config.toml
arch = "mlp_mixer"
dataset = "reaction-diffusion patterns (Gray-Scott)"
mlp_ratio = 4
parallel_block = false
dropout = 0.1
num_labels = 24
optimizer = "soap"
beta1 = 0.95
precondition_frequency = 50
max_precond_dim = 1536
grad_clip = 3.0
adamw_weight_decay_other_params = 0.01
Rows from block 6 of a small multi-label image tagger, named by matrix and row number. Rows with one number belong to one neuron. Each number is 500 + 40 x the weight over its row's rms, rounded and kept within 0 to 999. All counts start at 0. Numbers have three digits each.
Before each neuron's rows are labels from the 100 images, of 14848, where the neuron reaches its highest value: "strongest on" is what is common among them. Only what is clearly more common there than usual is listed. The data: reaction-diffusion patterns (Gray-Scott). In brackets: how many of the 100, against the usual share in percent.
# fc1: MLP up (model.blocks.6.mlp.fc1.weight, 640x160), inputs 80-159
# fc2: MLP down (model.blocks.6.mlp.fc2.weight, 160x640, transposed), outputs 80-159

strongest on: warm (34 vs 14.2)
fc1.47:525485478501559464507456527518541502434429472466527429457541502607462565489532481438508483587441583528477523464468560521574494462463492521508536511478450500543490435544512519518479499476496502469526520532510500547497492474525460471524489485
fc2.47:519493524486426533508540458555489479535475549519467547469427484374467433467482547540469512435584452442500508497545431470453471567523440510463515499521571504521482554560465532473510492566535497521460468440496490470437447456453507474503512427

strongest on: feed 0.026 kill 0.055 (28 vs 6.6)
fc1.32:497469493513538536550497500465491492470537512442500495463550512511488472462471413418545473509448499566483462520463542445498560454505493573436554477526493434560445488531513575394456483557499439604500556541507463533523464562450460529471467480
fc2.32:550503493506442466412466479463447457560439559533538480494469453445493526558507605519552438443485486472548512430440492478447526474526447446461470518490503545505501493420447446517499451465514505522449520476531479529467461508503499416471531465

strongest on: earthy (35 vs 14.2)
fc1.177:521511506541489517459547481487424564482469486490517594534460499435521514490455509549506537498479395555478457494494496544511507513436506540422551501499500484527543510545431433476488444499529575571490545574489574498513536415460534531514485508
fc2.177:499505498444525439474491551498578471494471491509474448434511519546482500496542482445454455500510545465507530492517532526484479469520495480511469468444450542480477537433603481543513504510513479532470494474530450557446468511493437473434450505

strongest on: feed 0.026 kill 0.055 (26 vs 6.6)
fc1.452:479480462480534481473537495497479474507505462507524525439489517521541488459503471539528587582546451554524578474482446566520503585468477488468550489528538537458440526511487523458504517422559485528567502433425501446473538467517448477506572581
fc2.452:467460516516469472574454502485524553495476524473447504586531501522471524495442549475514421485410483458508507487513610557495513481486529456507512502548472491476513501458503522511522483562466520509457541505527523508509490502456581564497533443

strongest on: feed 0.026 kill 0.055 (39 vs 6.6)
fc1.406:536485533572486502490598517451540445533510574486504536462455461481475559464560616577475499544548424482552490503533492461512525502486474417530536541588505498417454514528496477512489520441441514510496544478475537468547490465476547484497460520
fc2.406:485466469469460508504455537488522502457543472457498499500487589557478422444486409423552510505440516501463503472485530537491498530520488516471418449485514504476486502416452544465537435498475494485481475468506506524545490471517495519430527394

strongest on: embossed (71 vs 40.1); earthy (41 vs 14.2)
fc1.300:392478562447515490508503448497495563513505497532528561481516494513533452467436444580477539553538482471427521503559477534517452514483445573553513490529501535533472515533550542482557470491495545419463512493484530524493539463489555515475506485
fc2.300:540516477536523502515453597465524446546457559481567444569524489471504485537495533431497452465511494582528490516488477463490515540510525489435506455438440422485542540482477402528439584497467509594481513523498513439516487518498489455522489518

strongest on: warm (36 vs 14.2); dark (35 vs 14.2)
fc1.237:485552487575562478536502467455531463518477477486580511487463511499476472440513508516532489499549474589436527522481514539460529494487529477497524509611498559546514462508441458444480497555455531576506506485538455548384540470472547466457534432
fc2.237:481530562479490480463532513551498547444553449562428530543531441527507474574465442497415443448463421449556523551556492512509523520534537561503527474431440473532501421566586513535494462483458447458443450486523487531515487445467570514538437529

strongest on: cool (41 vs 14.3)
fc1.134:504510465515585527451477476496478433577564482506538489547468452560575500513430485454484532551412505525514573472541478561518526519489447524542498463477539540503506531434494483503494497486521472527461559491557547513427486495547508450503567454
fc2.134:517477528562498457432528598472498555447499534513467424502508503473439498449500465556443529502543478547461413429434503436566567472513514453539513562559475463528479501524446477489473479493522521514488530537519410490543457528512492517479421583

strongest on: earthy (35 vs 14.2)
fc1.436:544522500480499588495513514495500455519452489495506416473461556503521545521519486516488474483512471511484480377545548497530512452501502511439517461561533519506473476490487564469592495518526496573457571451513543509442571466532544487499481498
fc2.436:448517465494529404535476471474479570509508522489522501502525468496441462457484443512559566488444563508487520528404474536508443497477495519583512490380543474467478502544549517516472522470467509544512455506483490558503431547511499586448509525

strongest on: vivid (82 vs 14.4)
fc1.250:488422474522422393534494543500511435485548519450513506478527453528509523559508439507576554480494526530420485517466415476524403516493423487471497481566497521556471566559451495536508493537547484541505566457543500525521495514545551517449508561
fc2.250:515550464566571557496499464445532595509496521582514542475479502489454520474510480508466523549498484568552571497593500571552546511523558498472544528394532420418505466459497501478520485512487500509477497536432493512523580517476442444522511518

strongest on: cool (47 vs 14.3)
fc1.59:489511489536442502444542515507411492593428543556448491490512488499493580446482524579457468568558429487535483496517513517451443472472515494505468511556493508559495458525494547508488481427541497572472504522533492522487528516537493425542543498
fc2.59:461529535507483494516454544499550465411571499484507488463542500500479478486437464448494526444488545543495496509469496552487546548543461553540540483455533509505433476490529478463508491544463576501480492415422515472565493539463496560479451536

strongest on: warm (63 vs 14.2)
fc1.166:465415461533570523526420465520520503455434441488528546457519503549509528521509472486532456488503522552516482558422488507479463461518531501524570472565435502495473476569442466535451492470455486565462533512513533485532449537423478508500474443
fc2.166:561497461524518489439544506617443491559509519489435482488476546458465454464511469543512551489474497458483441499526513432515597517482490464483543513458482536511497530478588526479552515538470552464526495441474518561546531398553465413503566511

strongest on: cool (82 vs 14.3)
fc1.232:500487578512450529541533555571506494511500498521523453415521497417473473496466518540426555469464504488501507454523394437495443479535456460509499570456532497471497574526550504552455516537519586504562430502495541523484486500553504470438525508
fc2.232:503481492512536515432452444441513488508450550463510593485519492589490572514509539470532390515464462551445535506495477546513540485508539491576508545548504453479510479540496451474534498546475429548439559492448517502496472543467461516542479516

strongest on: cool (34 vs 14.3)
fc1.16:558537478507534475514493526517497557540416538521521532568544513457443476530485538503519556480544480519507558402548497514537482512442501504574479481429458445528507492514518510570522485460509546477454545453483550519504448500486475561505433445
fc2.16:488539519469480543529503514472502447561509504493506488466392493498456520541515499480415471524434513543497420511463510530476493580426470455438560485438536516522483537553465480491503543555478407476530436469479523442507513473542517528457557544

strongest on: cool (48 vs 14.3); vivid (36 vs 14.4)
fc1.169:550499553499518460604523425506519507535504479501463512541536507470536460462529416581535560527576498557479465478461452452503508565548406544518513539458516543442512498498556505496455476485495494463476531511529435503466497543478490494501494511
fc2.169:442515503507402511477424558500464548437493548485549500516535476522535490506487566458493431501478505402552541510567560503505464484477505520483558474463496446581533511527397459495525529478517582475469507550438488472499539481560490507509522450

strongest on: earthy (69 vs 14.2)
fc1.606:535445466492466564419541500533482457505507554526462584526497463507515539479481464551495520493494528507530419509481511415564477584471465454455554577465445473488498485517516487548468510475516521466491446529477487477471518517437518506539513476
fc2.606:432599547477540563519397521529451575527449505531516524478453512552492505518470465514473563510516537506497498491508496483409434515494536481559583529476520523519538482404508508519546558540498401511614493502451535456553526534437568518495472460

strongest on: earthy (55 vs 14.2)
fc1.275:475533442499564483560493499460465467484522543465497531528544466475504508521550509524532546492561521530492570431590477504482499461532401445486518463527471508516475523441485477416502588517435505484585614497485517522436443523549476506432497519
fc2.275:519496500457510494493454487547477543523374475469500491509472556508491537514435472470413503523521448528481487629454545546484499575452545511520464440453515426532528506490438537499457480467521451533490412513446508511485557461449502535542520480

strongest on: embossed (67 vs 40.1); earthy (32 vs 14.2)
fc1.77:490466552503573523497480481502516493471515521528535551527526525493530530467476529460471453557497565510507478480443496491450437546444479516512526506540431505594461544475466511447474448507571425520441526497504521523521407484509571499461442505
fc2.77:426513507516474555579545506555460524499438466473535489500477634479447452503539417482512532445460405392518573485503512484507554459515506470489475563499536529501527495488496550481504487506452488506591539489528517498524496554535467454435501476

strongest on: earthy (89 vs 14.2)
fc1.88:469452438494562535505544537503448456521482528497463418540496509534558525499471529485517521522488501565514478516529460499489516558522494481520436486473565462506468497501525416468546478510410481523512466483536486479446510509450543447410460423
fc2.88:505530516502523490486479440450519522467506564518519526453492577517517538522472492544520522498480535454487502457504496477446493443526517559544548560543439487447501460522511549479498570509544463485500525509423548466526507516528522556542522479

strongest on: vivid (81 vs 14.4)
fc1.589:465444515505560570524455462554436460420476471499508523455523471486430482467461440441498466498500531533463456504468510490502494511535471476451496516421517480517537484554501558453505470520458500510515538506513452499577523491531388478518426509
fc2.589:470535491526512457454501551517469522521473539613548427450473523487520495469533621569490543464468506503474521502464439481562534462524543542497576539569497506496435550542519495510511506532528549460446470465518480468425486605458557513504499435

strongest on: warm (74 vs 14.2)
fc1.566:469527439503499496438450477441473441531539451495470468490492525477501450535546545494481524542500480537514557515478462577516520475517495438495513471512440460500533476494525468512446489514566425495490551569471494520507443512451501501588402544
fc2.566:496436549429422459503553550472522435551420533484486526500466511522488516548500502511546534476581525518506533443549487470533503481426403607463515539472508552454455484498473481531499543521431506532536492517529474456425556537513549491476487525

strongest on: earthy (37 vs 14.2)
fc1.517:510572481503608556532533504571522498550425499524558560505518535577437518472511466588546511424547542515389536489502550536426510481489490448499480485445469482540526484502453522571510494569474518505509506461495450557416525498485517480541524529
fc2.517:479495564559437559514522457483491523542538541486504480451482416475484409501469527445513491513473486462580454479506427493522461500463470538455548539552412478575404464507497433463472493407476520463497574530506543442494491573479482552480448482

strongest on: cool (78 vs 14.3)
fc1.121:539550487466494547558511463517444529519499512458438454496472500535482513535531543588574498485475506543524496477483454460584463506418481514530460484488460467470517505473477509535392427594575479505501489512465497529542522525547549547561504536
fc2.121:478482496423438465567504449480534446501514439467516548511493506456568504457536431456504432442568546540541503484575529560517537521525508546546504530579561463490484510533443485432569508466487568485470498465510481531490534512521450572452499548

strongest on: warm (66 vs 14.2)
fc1.21:524514495508544585507538499471493486476543527532438444504508500512510465567499546465498589510506500505477494476456456527476561559509526414466511494563515487502496484563554477481504453490518516452528384474554548451480453486497484510558526514
fc2.21:488436502548560454512534484541570483537432495554525544522486476493443551453552427530510435500501528534507496546526523566542514467500484542512451495511518427481455473388530521505519542454489516495462575467497525523452484573510448490459494485

strongest on: feed 0.026 kill 0.055 (28 vs 6.6)
fc1.261:487500485571528559519516443476499528513508525512515437448461455525484552431582598544445488517591475498529537535459484506524499515562466488481484503551480505475447495434472459518480549447531501504409467480536573509506502481457532582524422546
fc2.261:447528536459485484508521566509484450510503459472529549546545493508505460557475369447560500499437490482474499477582505463488468542490520496508487506489488507475501550476539562445539434519484438547500486429512472528574451541552489480423584396

strongest on: cool (50 vs 14.3)
fc1.398:547499425455562485464579568482420505468548570507540500469470443469468472446518504492466443502507438522483482551544500499433568520501472396518506477528519523505504509533498551520497470524473503507468520480501489579540505470468448538547485545
fc2.398:500468554501452518595509523443556521520517509523461463506509531476511553583472512567502501518492562512494443462407560493536463509554377523464515528458522500502482492548515480501525498471528466424534488469623446409498519522457539438458442489

strongest on: vivid (81 vs 14.4)
fc1.412:559499532440469465530460416500540498447445498495545537520482473486516539466544457529529484548487571493504549445491473538530489529431492556508469420440489472531498503497478451484506537532510531556441554556410530500505581449499493519443477515
fc2.412:472579460539477543516519519449484463484485565497465478487479452531473452485497546490497513477534437518412426498536431497468577491610523526475476513565476510446477452533440479489431499483507516482489510484556430517533482596499498519562576468

strongest on: feed 0.026 kill 0.055 (30 vs 6.6)
fc1.636:498525503561536510474462449546459438560461531576559490469496456496591461524461491558495498460579533503509540481458501456500569393525501481417497459483526484486483529469475508512495464493503515555497484525536519484464415524493471459487492541
fc2.636:524534480511514495494510518410475545517491485572446474533488425491462504482500461523537548572392499457515482540484497526473473536543533513526566530561460410468537470541516513460466565536513474477483536531506463503504532539483485466491476397

strongest on: embossed (75 vs 40.1)
fc1.364:549478509500553507518421497519489545453445475463530548528535560527557485518501521468538572514542473499408499532445487479525514461481521506462521505475535580436564437550491498476522532396463515497560440484452495549438468438494431494528491435
fc2.364:442581607542453527460569477506487483546530527577508560494515432547435492511515484472467457530392471502505531507555517494465469557503522466506452490451477436547453562477513551511551524577521424471455553468524483496457536529456604533470487560

strongest on: feed 0.026 kill 0.055 (29 vs 6.6)
fc1.494:450459536557435525479495552447462484500517566494512508436471515488500561455530484607456527565584478487548508505453414479508511535510516531534497511535469507420479493477501557562479573395497518460438445541485578474519498518516517488439475503
fc2.494:553502500517441509523451515504496531597510482503445500521482505553543503521498524444527486496459509462435501471453585570486474503467476514498468488436489529532543496480523502558521433561463451579527541540512412525524480492480538504489459441

strongest on: embossed (79 vs 40.1); feed 0.058 kill 0.065 (33 vs 6.6)
fc1.587:497448515489519524431410464495477515437519501457555529549505550552466501548443581539486478474553487514425517469580480449435473482522537531474446548546490465421498517468471453536490494534519504482489507482493482572495478539457466535457442477
fc2.587:567511486503482576446623507428477493538505490478486482492486500524530425512483408485457514531515481515520475478472499483416476464537453445468547498465506529556443476466471467453474458490525467569503544521499545425485488511477504440516466443